From a checkpoint of a small image classifier.
Data: trained on flat shapes of many kinds, plain or patterned, on busy backdrops, 195000 training examples, 6.4 epochs.
Rows from block 8, named by matrix and row number. Each number is 128 + 24 x the weight over its row's rms, rounded and kept within 0 to 255. All counts start at 0. Numbers have three digits each. After the name is the row's rms in percent of the matrix's.
# c30: last pointwise conv (model.blocks.8.c3.0.weight, 272x272x1x1), inputs 0-90
c30.112 086:126121135141091101131159157076149119154174095125124126137103125142131100134108160141091144121083129122160126182087143140133097147123135157156121130136143122111119165112094156112170150113140148140141126139137157128132109168119150141153100125092124139110155109118156135145126
c30.113 088:134142115164158106093125119119153165112197131126132156108102107144133122130143105116120138143145122161121137137092161099171135125109136149130121132140122096091102115113090139137155125116097140120118113082126119135147113105116144157153156084166129142118110139087137113098133
c30.114 108:091120144115119136125164116135087127082156153122119105148120102126145109163086091154132138179111127139107112123154120127132136133176137151133097136129103103129128129103130128151134109155133138104100119113110117123130138110113176118069137149113168098116136135129159095128144
c30.115 111:114078120125128071145130127157104167097089141142127138145086121121126142103142118104182130068110165182139134142110123147085159120132132142163153154122122133135087091133168095159149098163071156146165123146113152096150106126127132125136079120129121126130115160095131082125153
c30.116 098:144137120131153119130139113095128132157142127112160149138103107125135144183117166120111132087174127130092126151143164126105152126104138150162163162122134119088148115071134091186074124120142097170161123116092123108125170100124125143142160142124128104112140137173126110146118
c30.117 099:142111119131128084089161123083148105153117157102136127163120097120129132110147106132125164124149140141142089140140147149099129133116116081122113087167132138096108110085158110162142128109135135117112154159121141125148153152108118166124121129115154139144121092116100102112122
c30.118 094:180117156129098125131153159087154093128141133147160186153115100145137130104139133120134136123158138155123117122149129164153156131114107124124109135104112109160136109075135128132120147137181136166129141124106137103135093153118121143149061093132139138128102135134138132121140
c30.119 107:103140174118106101146138134139143101189146145134158153146161131101129110144128160120086155178129103155161103090105127126161133119141169145106151161154139102149095107121117151134125114093142127150159161127107133094138126092126138143119129134127161149155109130168136138160096
c30.120 098:126108121149127126129146097115131089143103090112131154089114116103135117159125130147116123109062132134139147139123120124172101130150129151121135106130164114182112114172133135126148116121160158151183157128146101123164107133143136158123117141138134135129102108119111108060095
c30.121 100:167145152133138108132105094116084104103110144123124144106118158160139160090139106132138110102147118139147112157122132105153125123070099132126074120113131099108164079130134157143149081117106102187104118095090134112103117103132063120162130146134084142106134123127157135127067
c30.122 104:154134101149137161091114173088089157143173152137150136153162155178155109151125111142144115105124102150112127159143062152085155133140140152105095167135124133172146112147137109119144137094107108119130133124125110156144145121141125078098154081133114142114132096149122142139147
c30.123 100:115145125156109127109128119134076100144110153118106114187101172136130146147169124085116134124148148115106131134142145103146125134149106110113146137117149130117115148123123128143125137131140181100109099150136119127154102169135109153125132116125116100122154158120121114145115
c30.124 098:123123087115126128132139146136145154085075127136141091160114108114107138129144111134139116152108132132146086125136103092107136082169097150119120113140131129132115160136150140093104117120151114143172120146079115113139141154139078134123143116116169111095125124088089148158149
c30.125 104:138139116095110115102110123124103133139127113125119113114091104160135079122120137080111129129184122144122132091092119154133144133115115148161158112130166107150152174093099133153106117145128121128113176135143142145126136110104142113147121153168134110146166161175124077125132
c30.126 094:145094136116097168114128123125132143114136108112128109143127106150136141146129136113158105108161157162155098118087090107155127117126070126156142125123147139147146161093156145121137131138122125158139145144144141096119164120099169072135088136134176159103109118133149112112172
c30.127 092:133117141138170166089128166128119141138141140135118131096141137105101134144118144145127123119154127162107135128113173141124116184104154122148113136099112183138139115116102086118121107142153095147128095145125125148098115142154161128129114148109140076151112199094119150141100
c30.128 095:148098149102109117138112121165102154105155112087123149097125117103109110119091184145125119138160115127076081151107129121111123120101143139102137144146121105108147169134150117115143121130144085134088192210080113086152155190168106124185122134072100115128114096135107117122157
c30.129 097:114171134142115163135084109161088130131116076112119119160134127155115126101138109117111109113133138152136141137105154112103076148149129100130111119162123104111138153110140161117080134121123141118162118156148124117128097167158119137147154134124124134103122125152117144097090
c30.130 095:160149115152135119139129125111160130111099138132146138127125091135116154108101170121093138140118160132126126139138102105127140142137155108113114110144123137105168115125161131203062147120130116115139138110056127088166132106086084164081118121078130132124113173122148131126099
c30.131 096:094143128116128121131123178116108113158126141146098129112127129163168142130091124104149117105157131106094164135099121133143113109170112094104116156110156084120141156121103149133122133129089123127124131178122156139093140155087199135123096109108095139167135108140151156151080
c30.132 108:122082123112115150118168116179136163119134139135127139107119153126139116090095134112133144164102096139147134138152095117150154150153097107124130116129102110124115141118128135143132134129125136113115124140117115094087128139136153083093126161122107166128124079141126145123125
c30.133 103:099149133147164099111116147099108102151105112142141120131169135092124142135136108118126097137139154135100123109147121143161164139111099127095127097122101131110129085122159189121122186125161113160136145119104115127105156115131138126085157150128112148128167123152139117132136
c30.134 101:142123150127125094139138118114113103119119184162134136113118146130077118149109100127104064127121142102135115136168164150140145172143129128116131144127132145143104134119101109130135147110103070106156105124114110111092124107112159155127125149161162126132134122129168113138112
c30.135 103:141074146118132105152134127139129158173088133149171155130087127139108144124122137144090167125145100168142103162119106105116112139149162136151138131138102113136104121134161112122131085171148118131138128169109111122145160094144126132103109121138146141158128122108114079112138
c30.136 101:093155179149148151137089120093121148155131091142110141117158106141142130166070116111123106156100138149144136147120128129116157117149144156094125157099110100110151149131106078152129074142159099100127129129156102133133110146132133125128123145107097168124120118174167145153128
c30.137 095:111089180115130147112129154152141110118110123148100089089158109104144128122125121117091112121127134111155098111156124122152097089142174118105145154118078112135085115101121133118133086126129096090084141154131165111074131120132139147102115096134125076139100098147143078087101
c30.138 104:120130122143159130109115096107127130166133107148097128099087135143147143124125110125133125114122143137145112128097115098129085126111136108159150111093149148119135147125173101157133150155169102149108120124132091140172127145106112176145174104084149157129114165151160132166172
c30.139 105:068129131147132132138119148119147123133135068114136096161130142110184111134120116093160114117127111145176109131125107127092146163138112147142114114132128141128117126115109136158111119153153126123133143156109148112147089151060119096134107104101122093138145130107134141120127
c30.140 097:132101101139086139107146133127150119113158129137111104106135093088120154091125064092109140169177112154107140121109155140076105145115101099160139114147127136150130102121173085119129159111140137162112146104124107140149130153096150133125141081135136125109120096115104104136138
c30.141 099:131132080147099153144115116146060089110135097130134110128102126112088129085133097136139122109121152145153149132114123133139126126161111154143131152171136139121155102106117153167081177142159150111125138130098121150161125089140179132116140100150128173103161104103088134114151
c30.142 106:149122144157122119109110119066091128135135139150120157125160103112143133140118134127115145182162132146099149117160099113143142169135142184128102124149119174124096127124125131138126125108101145120108104104122171149126127146077185136109117126114115132104095100121127153118110
c30.143 100:095135112146120100154089167116147140104150156163146142101121092116096106135139085151104139130100118119124137152131120170141124131152126095160082100136171153173148119167129089169134148107113139112136161103152127101130144128121162099175122131096140094146149155164141127154124
c30.144 107:125123133143160118156136147131111105121137098095121142132105131172130131149116128126107137146138081145179103119142127074123159093143116154134175122188098114150139122107128132097128109100149152149128118150149170183128135158176142118129119128094103135175111113114150118143120
c30.145 105:155109091110127149152121114094143133130125138102134126195130164133160122145135106152165161133154099164143179164082132081151125156108146113111104149127123153149143105152135126116121110117111118151137092140115140089153139132124136151098117130096161125155102139111122126147121
c30.146 094:126139145106121140130165143081165143169139121115096125103129109109129140110100143142168112174148163141123117115148137162145106155116109117136113118103131121106133120134151117137156116106127148149131133120115106097138103133159147114086141115097131128148096106120105164183109
c30.147 100:109147099152129186117161073120135119124066109130113141139137124114129137147125133094098150115131109125099156135129158119101107094125175144101150106142053097151108155129160112140128151161122121087090122087120133130126155130077112127139145129137112134105161145141139150130114
c30.148 102:119111121126094133143116165122135121122086139116120115137142126123111093146160147114110091098146144159133117114139151143103133140117120113129115120131154123121123134181130138164106154135126110109078157062137109113138161133121141118149119109126138097160095104122099111099100
c30.149 090:126121136130106091146099154121120111101136170106090112140109139155131089139112150150113111145104103135132146115148128129158151153109132139142127145112141088121109097140153155107099098125128129093118149119132150121117129144119134175099112098112127164149117145175124061135148
c30.150 103:127120124094126107135158114174147132136141175114128131132147136140098128110120120118130146095096102109063109104157146127105129124132133122132094164110135146150150139147127112152086173117159164107185102162176101120094129120127108104118138156128129169145125158162121148158121
c30.151 111:112148127127116127161091097107085160108111138118159125108105153133111115140160145150092100139099108097145119141123155083117210078143133075116158103130151132114141091134155141070130079131140148119109151127126127122171154143160122150125158138140097120117111118111126119132108
c30.152 095:106186096165125120140108132107084164108078131141139127084140110161128107109120128148108163116140131150131133137136125078156125154094134124078142105124127117088133130097162126129127148122137093101091126093095132120157108112095114122142141100145160104114145122086136104131131
c30.153 106:087088139114121143140071139103116134110144127152164113123126172122150132112142118143183105099125139104140098173114101154116141095169163128111130130115132118100098123146144138123152116164133102101128121121141124096145139201134168135099131092097130087126125145128143135114137
c30.154 106:104092097148134149137101159082149088138096127121103080101143109158170134129147122096139119132081130144121131090168135110149121161134114088111096105132103164119131101121137145149107121128176183111201108124108165144151086104171123159083105126153126143145113105103154112143106
c30.155 097:174154135114174112135141083112137121151131072134099138106114157170168095070121121111155109102138100096127107104115116112136134161097094164137135119108112090119120116124158119134119096124157119147095146113121140127174154128135130119129135101087176096140145119159134179140141
c30.156 085:134145157117122148119115183146101141113113162142127174169110117120110116108128131133130139179143107190164138113145133097128144138124109106123135156156154115156143094178147160118156135096129109084149138113143127122152083104208080108124113133141130100101131090116108098124116
c30.157 103:137114117129112118124128130115159114115123136128134117101117115139102164133133135138120145102161121090099087134128108095115138095121134139089129120126105103166150110131114095124129126158147176117139136097112116127087127081129156122115160128124119107135115151141142099158137
c30.158 100:154130177131122132129154151137141158117142156147151133100087134151085149113114132158123090160125151131166147151109135157081105140099144097138158096151104131130159150102139114103175120143157131124090105174147142158149144100134101107110096115084111136099104146147128144132128
c30.159 098:133136099114123097128178121181177150120132134085191095127100108119081132152118136122113116156113098123118136125119118183110141130120159165127127098118089097119111129110138119151097135141147152104155156117122119085145141133102118187136110129130119133121133097153161133146150
c30.160 096:146127138117128141096189156140125077118144123097148061145111108105128144095127158144143131137144092064132142145132103141140160167107098099128106120136122109162117132128169143175154124104116181101156135151116140105118107159093121133100120106121126123169116122141138134132149
c30.161 098:152147129134092092104094121117135115102141148131143132121165141110094113163107113145157098114140132135159145153124156142160141088150145137121129087128148152120156137145150126138164101109100115123129089142099170083095102139145141117136107119163148141133120103106133094138148
c30.162 095:096117132117119125128146161133100119099127145106164103107117109089126073106146155107078095117125126105152127102106126150142141099089122118086152139138112134094133110108120103138154081137129075103115131157129168145131107109143119171113166153091098172161167106142081102152139
c30.163 103:105140085118107161149108085133104135135123196098081103124141134141126142107163105128079124123129153155124104101131151078103128106166093109119162179134107115178127111137120176159138122126149140165120136109092124114173114113157152079119119147157154151101163156171155143117153
c30.164 103:130143136116115144101146146138133096095108166141115088100109086111143085115129119095129098141123146115098112113160131144164143111106116116123151123102133123120157124152150094143136106105156135108149128098126105159133126082129121148118149130157127156163088076134126110117163
c30.165 095:110145138102169098143131139130125103118112113074147191142110119110123128161127120159146148116134124136121149130129128130113145175149085161093103106106106075157132147123150138146120134143166150139125096139140118114150100169126117137119166143074139150159100135158119130152122
c30.166 083:114118114163144130125090157165120079143131120131146084172128124166112142096129178130132128144127148126121152083106120118158147134112135127116172142125117126088105117136131172147120138156169130120103120182162154108133090158154103116134129159170129123107124127108115135129153
c30.167 107:125096093128130140128156099152088113134153135155127131123147131143134122116083127115100120147122132145130119067111083182152149140101113109053144162107133119096113111106127110095076121175103086125124118104145158140103100096164149100125104122141130117150158153158113098147128
c30.168 096:110105126108139118107122136107142140104127150148148111142114137145145164084162104091155110131127141112151118114128115180108135125140136105135175145134144160121118144115094158113135099127135102135150110145134092111153152154170168119151104096141114133178127128155101155108166
c30.169 101:134155094112128136136139119145151120145108134084147156091146143186130100084204134142079149131098141117160097095135087073134123127091091099103164109133102120158127139073127110147106109089144099141118133070123118108116124110092125148114159113150110142134125129149131148118142
c30.170 091:130109094139165130129145128148121126145136112163148139115118141110110123078133089142151092072082103113113133135144114168109133104127114127106125139147129106168127121140152134115141091139132125109120141116156123159089135119117128106143106110140128161166118153155116107134135
c30.171 104:138147136090127164144121120088093131118120148164112160149164080114128137098133166111133116156172136184122148106124087129113111128121118107087161123099120193145135120134153164151120164141149130118107132127113147155101133099103167140117133100111146112181117101160149133141108
c30.172 102:117099138126119133108125135116135114127180073150123145087166093102115136116145109140171112123123170094102130133131095098133148117096117130156144102070151137135159151131146129136122120126124128091164156118146128131138101140108134112124153137092161112079131133105124102119121
c30.173 110:161145107135174143116128119105118120162187158108157155124120110138126088153156116142120094127111117117157140129086150096136141110077148072155145089160166146184136118109126125148174120141153121106125092113115186092138115150127151107101174173108147106124117107109127138123136
c30.174 096:136159132138093108148103132092154113130149140105142138088123141126152111134126143131149146099144147139096129124173087114167128121143156124158131115167144159148102092108136152122141111163119129161144158139142134161130127136136173149130148083108140109092153097110138153091109
c30.175 105:129130095133127105134097154100131140128136144108135086123129130149089101174100142080149132108123142089099189133170103108136108057101153160148118096152117175131112143120142128141115130097130076108105098122165144151089116146148161118125121132157122138164118110109148118138099
c30.176 106:138128131108157172098137128128141104114139128122113091213110115133138118131158168126115117161142120115066155124085153180129087120146119125125119130108173149142153143118136135143161101117131168126122132102170146133107144124121151132123092138088122127153086102106132154137143
c30.177 102:146156152097179112111132138103140134148107135133094134153130132129090125117157097152128138162116083125143118119118073152142096086126096167135158137162146196115121137123095157097146127137055130097103114076069081123130133120130129133128137163140127095146132157150112150138170
c30.178 102:127137120149146117154088098130160131123099145109135134123134141154116107142089140117136147102131153138162140127065123094129103154122145121121142121081094118124115155132128164107138127152121106158129134157161109151135140117143140134146099146113160115102107118153144091091125
c30.179 097:115126118142162157101108129139111105135116135130128140134129133097114111170138139141139158088125091146139095106137154078111131137113092135143125177130162154088091146185095127096105146154086156149093103130151130127158153093138137128108144111098125173139138138153137105158124
c30.180 089:119134133125160176144154095107083118137070169088099116143095155096128129121120104110131149115148142161109105117095120115142089181142100061112130175151105130137091144183144126098139143112102160148105118154131114084163083083141084119103146117125124175151152139099100140115148
c30.181 097:113144121134137122125152122126146129127110139107151151131132128126114129166094089140138133137142156145097128137146145110141115138138123124145173152136149098144111185103115166125126117120137175166104120115125122110123128100108108156123126135114127113155088148116144154150118
c30.182 081:109153133081118091103116139152124140134189105144113140131119127082127116102102120104152174187125130143089138120109113134155143110145170078123126149107126162120120141094120129138129143092146167136110080110160147111136107118121107138138128141127118069089129135124127157120148
c30.183 108:119144155122154137129143124088077132113131105111159143086139140169104159121133111134110125152140143105104100140166129124109077126170071141092103137169092119132157148131125118124142159147119142104145128136142131142081118136122104146152118137081138150098129134123156126129133
c30.184 102:144110125171120127114102155120097138155150115093109100133108158115113133161129077177139112138129127130151120146104139121130110119138151156136115095115097123141101138109104111110121138127154098143088134133144138152162135124133153147065129131115154144137083079124160106150099
c30.185 084:109127134175080139135120133079125159097201124148081143135142132113164171120106111112122114119128113075138124161109117092105099112108150141151129071132133142123113131140124171128126121152098107114163138104130167130115127166131149131120121147088146125136089141141113148135142
c30.186 097:141174125152106118123149124130173085130116129152118127097149128105125118129152115137109110118181139138161121109073088141124158087159140087117123124132122117140126080111150123125171132121101152117128124175096137132112095143122109108152124124123120131119114101105118087152110
c30.187 101:153093108138133145174122140153101099137112141114145099186094145097114098123133135172130134104188115146146147127157112126141118143219150136150113140147157111183120115154146131068126139141126145101144131155142107103151138165095135143096127136138123120163174130147095116156138
c30.188 100:144128140115110107084148138133108126113134136097147111179180058134152142147145129108109152088120144108134128167098122128159142133141159128118173111151118096141176150119147114121179087151163140155086128106142106137155150094136143126145132106137109084167114094111132115140102
c30.189 096:089134134067123148103150148125117131125076142111146134136147122114089124175120121127136146096118141111119111157135126133086086145117130133128116167110155173119137141119122132145133104129105149116122106135119110122106135139142147120119121155117137151138110155086131138118131
c30.190 103:165142151147131129143152146143140111128101136141140158148150139134181111090133147135133097114159148130135129142152104120094102145101136093153148186158115125139108160121128143100141139160095149102137137110117150169086137113148149131099135086145143114133094142160143160097179
c30.191 099:150100129162143117090064144143133132144092147143121119130150115086125105165116105133151155122110152111157129126123113064147120140146112101141105114157143156132069108134083133119122069145148097127136117101116150114139112149128122110143114121142120161133127113127125117133129
c30.192 094:188118107135137123127127147165107096124112076120176134167133159124093150098126118141153113129089155104156171136113158152093156149116119124109141150179144126108090145146128133104170141131106101112124170110122135160144115139088145164139136147122139112097126073108105162143154
c30.193 104:137059147091137171151119123119099137145103169130105138124111137120162155134092146149143151090117135104150163142090133142119122120148176140123138097085129134159096096124152129120126154133095114139118138181116133101098136132137164127149121143151106127143110152086088097075131
c30.194 104:136166123116164123171113131133136142173129103123145142111151131155137145116136149111096116153152121124163086099145104167123139111138139140078129158145167123117145105157131147131130108144178115136153106142160134129112109110127142147150145129142107137153118146135148166129138
c30.195 110:146127126131157149122074131103151112122099109137155093105109146113139174110107149117130114124152151171172137186137102110163146120136119106078110100143156111140112133148167133073122110099099118138119073149104129125112147125105102141111139143162154132163153121101156128131131
c30.196 101:143130132117174147179163110090143125092136151122130131118120132173157125122113160159105123078121139144112129121129113125167131094131164171107158127126131141127167102104122122137139139156146151129158120134131123154166151123130127141102125113109090122109131110187120120151132
c30.197 099:111155135119122135137102088128101148143120176142093068134182140139114102165120106111131167105112162095105104138134109097124119130137111128089105134124165160157144157106139103123118123142128130106112112104099090109115156146120122109096120126128116136093150124118128172140091
c30.198 105:112134116154136141141134096139137107147053156082112148181072120099140154156095121126158096119164139125100135121131073127094149128068132115085153126152097136138119138123182125146138124147143162079107121114099079143124108133096104100116155106100122126137122140155149105158127
c30.199 096:126144118179122076121108093137135134101169106112141144140130121084140195128143107138139116124177125127134152154106121099117109136115149158113127135166147140125111129187115128087132098125127107136172132166113152125087110108104088125120088141105145122124154122093103139132139
c30.200 104:163145088096101116105134133119136168142143152159156117112129124100135134109125109089163144138143092136103160109104136134080092127138162164157124131109121151147113120144142097108115134094123091134147176114122133127149152138149105146126121138123134135161112159169138110140125
c30.201 101:150101136120137129130141145145128087086134166114136155103100132105163136155141127113165103091155102088092122153126114144131111131141171142111135120116131115135111145159149119117141140110145093135134127102145178129164146141103132117160112123110119115150118098158179132096139
c30.202 091:093082126115087119121146130110136155128150128146103120155131131103086162151093117155129129087135155117129120128124115134118155112107124115134145190112105158155153113122149123131152105209082092095097096091138139131111181128086121121117133167119156135151150120150132184148123
c30.203 108:089116115111128108159122159125150148105111098133087138095148110104128094108108094121121140104123123155101133117141147120143105123112076168104130132090136118130108134159136128089102173085111123135126097147135146104102153159086131109142127116212147072159133108176095092179145
c30.204 105:110093144132112136109140111151141102154100066113150126116140122116120117181106111115121107135119106120134151118144169133148130104140177118110092151119097126124144112131150117145118131147127127100141108163128098084140133105142149171120125153160115121126152068149127138155130
c30.205 100:138094082125092119144093143136147157133161087130114172107097108099117124132156116153127132097129145116106149140138136141118107146141075114095103122130133175190135118094119145136087146112106104170111106102111129151138129104118094103173125137131165121141125102156105085118123
c30.206 104:141093124118132112157126152122111110184149120111093126087133154139120179159139123162111124090135150118123123136153154117166077113098170112138113169130116153149121111142104143151146118121105097137114139134152181175167116199120155159116153116095136142154115140137123096139128
c30.207 100:137117160125116112145139157057157100144114125128159110141087164119156134132145127158095110090092134113126150121110119119146101120084157117113112178142146172130134115115139147133144163110118115162135072137128159139131141167105127121174158174121167139093131137107138113147103
c30.208 091:128108119111112143146126145143117100129132162128111137123119114081106103109145115156124101166124124131154080156160109104104094166113097124128112065095145141134125143130134170144143133147143127158114087132121132172112174130144113149101155125118127105132120088128127137095099
c30.209 098:095134161153083180158144133155153193115091116145125105106092143127138135100125174118154135082123116125149117095108120136083105121130120091075210120148117141113078115135090182119123140113084163128161089165147152113131127105156139099137153138121098102106128090116137153120152
c30.210 094:145144126080140144112110135141110102119189123162147104142144171091113129130157123117152144160173157119133120122122106152142107143108137140143144141148122096122182116109128113130122092194113096139106101154108100158109134101065128093105080152098140117123121120128153141183150
c30.211 095:124136112130101093170132117151112126100168166117163144083106123138111166134160126142119116118135150102118107134142134128122167138126156131155136115152165203124131160121125112085124133163134138130105128133060150107098158173128132143125127187095115152125145139143176167135117
c30.212 094:155106092137133121158150154068161084130161137113128130139104119128147141150128101132081124123134115141157106142125145153132156155119129098134137077162174120147171131181108133159131131109164125160109122146137138182124140148093125119104118153124138107125094082101137134077155
c30.213 101:124110126136084158139128116125112087127079124156160111144113129163108189157125163113115141122110123105136133121084129132085137137121111118119124100127125122190095131136174140148097074097135105183093135102125151096106142133090101116135088143137153145113121130130145132112146
c30.214 108:133128110107128128146138122107166146101128121115131130175148138130180081139124172140092102170159141129136109135133124146101124111142139179146134147156101156153136138109120171153120128120137146119127127155107152110140122080162116153118136145109137130119171185090133114151162
c30.215 106:084159120081100153169124142084086134067083157143172156093085125147127125194139153143131143140129133153119115124116104137181130140133141153099168143132120108121117140100094119127153192186095133146099111096125092113134155153103149114154173158156108154150075134117081155111113
c30.216 100:126140117130157110133098104134091122137132116128113125092143139147131137103156119112134103126121140128120087146114070123136133149118130126176097098117130084162142135132111117117145135118153129129115097104167121113081150139115097137148130115145098105102057181119159151118078
c30.217 101:150152154141066139108100108146106148131103127108121125147139122128143123116119089107154125108149122089088157133137123131106124132156098094145117163097118091155118187131085100126120161124128142113131066109122164113103113129092107135099121143134115140125133160147140147113183
c30.218 095:105113111136174145166146125108111105106128109165129164167135145125146118111146119115084133106115103141095161092141130143151130111119169118162110124115106100120129110120125101113103146136132161130112142115144141118152127115127138102145117136149089156127130105153070136106111
c30.219 099:150127126103097155102112112162115140110074128125120152149138127146109157104122091125143124122109142138068132117116127109172088099156118103122118108135147114141148136104076129117094121116132079138146132111161097182164151167137068062093162097148112136103116119107167142133144
c30.220 102:147138109124131113144124144139123134152057114127121131112104102129098156128155119115154124125129158094132110128142113137123103119094106124100151101116112154141173138091160096153191151112090143129088143116111095105145097116166154144153097136115150154143124152157148137132144
c30.221 106:133133185107159138105118147118142129154096101112129140136126154155158136158155141139098138179136120152142111136120120144141098117147093102122113117103113125136092139079147089139180115118169122111099128117111115112116132106161132124135102144099136174141118106149136144113155
c30.222 095:076136139106093107139106149112124125135151141124152140153130144140150130101141110097123128114170150149086149144141104174154130133116156129132133155094123123140121128091106162147126160170139133091119135197115118127127080120118132100112136172093104126141161095163159065117133
c30.223 109:089192128161111082130117089134141173138128116093153113159104108137077131155094105099099136111158148112130131093116099170132136127077204136140152081103149132083131128154133112119127114121126118127153111134123093134134125118138153116143112109147121129129155103158177141160107
c30.224 100:153127155147147109162166131102119133125115120129101088164118126078113146108131163116144129153154121130155135122157127091130166150162116098107138136151133087132168112084176118132148131094154170133099122124152145146168113160143100167149140141134098157124136140104128092175102
c30.225 095:138115112126139135135127149124116151156148101130118143114087129139104097136162085082154119125139115133167157189153151150168136132122144142141097102129115127121115137099102133124114152097127158122156112121133113133124148089167139139126150157114161150144138146163102147147131
c30.226 102:091154139103096128143125146133113102115133136134150155074152100110145104080140112120102113091170100111155143155152088094174158179149110122144099119147089135133121142100173130137129149096137117144152122125164158097135114139130127134159162140154137128118150132108145109145103
c30.227 100:117130145134134133106150135135160103153117133091171100139155113173120179109096092140103165110111125134134124178136134137128127158142145118128189132094135113133130094090088099144125144112161133149112089139085106144111138089145131092126114154153146131117111115103140097151125
c30.228 111:095159103150136115120156089094151137120122145129128111144148156132101098121089190144145159089158131086128140133122160164134139103124161102099115141114112130082128140168119126120119099106122181110092111120107139119127156134143145124110141140134058137114140108130131159107087
c30.229 096:098115162150083101150125104120122124162146094109151118148096180103106115105084116167101141079106105098159127149121111117180098138159129130120153153102117086122109131150094112117157140175116143146140123156181168058119102118143143119112171147113148156146113083128124128115111
c30.230 104:174129145164124117155155133065125136122129113127113136149143099097126106117121170142123096181173152111175131157165129118146148121128129139132120112127111134148124127097123126106071145087115125125111133099159137115141087172117134138162110141123171144162171133109135141144179
c30.231 100:123094141131140128158126127124148121108091144120148119107177121144058105116121165151140111142101118116135107128116081128134095113137105174091115134148135085153126112096190139129120121121120124124107124114156119135111142125136134120179111144135187073103107092144135157145106
c30.232 095:144138158152150119131170135113118094130120142141071095116140112136155180116097091146134108109126130176129137116127150146138128128111137161140117101103145110127146084133127089122115150139158111161142183070104122160084100158104107154134155112124119101120145139144153131108136
c30.233 102:152071139152134160113140113099132120150111133121133146130168094120104102122156157124118122097117092109092079160127117153142122168110125124103111094159095114102136123139156121114149104112090151115107134123126121141123138122123162146091133120136098118093110116163168129122137
c30.234 097:138088133115091169128096130126159117142106109145126136119143120070104141161130112128136128153135123070125116162163150138102109125139107085150131129112139091097128110125161130088153161091135128143151100094119153147125094125129163126137107118121113083116133120146110150143069
c30.235 097:134112131172133162105136120122100102125102191125139145161131113114113152160127111161088134152115145139122147112113128119148109121104128155090097111118120095121153151111168118095188098113148170125118113080162110104168118140148122141164098133119101099122106094156143137141129
c30.236 109:136125125151124141120115148145161130124099103125096147066153125033122120074107119104115129107118107126109178125138110097135142144147115131077132144147120139112156093121126134146138110154114146110150139170136134074131158076123175128119111140098151082132120135130182127113097
c30.237 104:136142128146133117136113093160119170117095127106147120124123097128153124105101113122075128120097157153133116116091169137131145162115138101130135091127108143158157126146095171149154145173111065150106115110094139118108142146082158110126115163135118088163113152143116115180115
c30.238 105:151155081129131179160148122129145144207125116135111117171135088147124080103104118174089103170121127110094139097101137110151107146112091124107124085157159157179157127121142154139157121141173134137127172096138142128142104119102152150126137090132145143106128110167145171084191
c30.239 103:144101159135097128145114122127097087155090096123144135161109158097131109110152155123116139087129156085095098111143115132098096124101110101126110150118105096142138117199100108128137111139141140113134134116105177147148127119133166099117128111116135069103113080195131127138149
c30.240 106:120113131134123138135137113133118148124150177121186115136084109143084119118131152135094159115129122155108105109113103140107163129147104158191160099137089167129144145121114141113130129114146081102139122113134152099131154164146127149161126109128137147086156126139102109113145
c30.241 099:121132123156071155151158112151137152129142152147133123121145096120156122113139130109137098167093156122099080110152155123137164115168125139158204125127132157146122149125148150149132140132138132118137109158134088135095085116093111145123129107083139117122144119158086123061124
c30.242 094:135137159114119124132162194145102105137110165134143155068152158178119123157123105125120116108170102139099123099129146124136125154145146144137133140133139135106096116126107091167126176084175151107113129134081108125118134168142065101090101175088132121133119127120083118156133
c30.243 101:110159118118163130133103115161145154081176124123110129153111131135128121121112087095129141130119114129130112092154138141152155140191102065140131150094163126132124127103173122159147137166153152135138080141162111085126143146109166132093145118158158093140139173133156149131119
c30.244 105:141120136111145160186099124072123120167109118104118126156130151153140148144139194067168170109151143154106103113188116140181135130135156134133144126121161111129125144152157143131128117139137161128100073139153112126133134107163114081138110147134153152169070134145123101123089
c30.245 101:117118125124115086102104143143104155122149071136140117117116100164173101087120105165138122106152140145134114146162119097095146161094096094113104120106123147111127116160130142109089126087133128106114115084148094111115141157133160160124129137145139138166121128139118134132130
c30.246 089:113099158105126095102146138067107095135141083136117142126119138101099142100145163155113150174158132118132134116106117128133138114128150102113124147100156130114155096117153082156105126127140171101132124099126132156131143116115074150127141115104132130145154155141122098158120
c30.247 094:155116166103120101100106133155139129164134158127152085133106155120140102130141095128156099141163114132112129132122127084124151114132156078152168124122154171105137096112090113136149150152111107086103115127102168129153098106136124108118137127100166133088130145162088152132104
c30.248 096:149094147122114106135146118122111121118113159111160124184162128161114107142121171161115134116138111108130149143141153105132184150162099155115156128115140147161115163107099149115156135141123101135119152138109091095104102144099107131133119141105144170109157134062157148117106
c30.249 100:150151127127141155136124126108126120115123128130111096098080164148169134100095136146124153134130114147144086128113115147115104126121142109105166132108140078125126095108130094115144150124154142134143110145110149144156152102114151142114110141131179100098135128107108137097160
c30.250 102:143151123181107079118146102143125127077182138121148108104150154106112133122126145109128145126126097095129121164119133123127086127110145119108116109141117085150152140100097124156150139144119119130095130159124138099148147126107106118104094108138175096145107139105171135115170
c30.251 097:155135088137155146103136089121121137106082088109076123106116149129118121120096130140123112127114176107120116090148142111112122114159135099104137104118154136114100100090120115128114126153109120200168140169149159112116145122127150144162126110075105108158119158159118133156145
c30.252 102:123113133117141091156119124101120097165147147132152114140138148115102113146115138169097162119153152122164148118159116148135121146139136122163199093126124084123151122102092140101182149125126158132096132154093134090112090143131113162149133150116151172132167095149114135114117
c30.253 095:142113105155172105106142107150146099165166171123135116115121123145120126133143139135156093137136151135139128123094093125102132150121108097133142126111111145105145132117136132149106159131141141124115139129150129100146139142157101138126134096133110109114131122149145084119147
c30.254 090:143081138142096161150103125106137108110115142133163161124106162135118094120142175122102093116137175111138161124109148156111117112111111177127137139120125128091105144154107165108143172125129140127148121127141118117110117119100124106122119115155135124124109104123145138136148
c30.255 096:159117110143119146143113118090136102143127085125112161079092138120128140162110132128156169124125152108131146126180110159114126170154148157212114138148131097166164119130136105145111153098156118118128111099148097113137145126122118079141134093111160135127105141088156123091153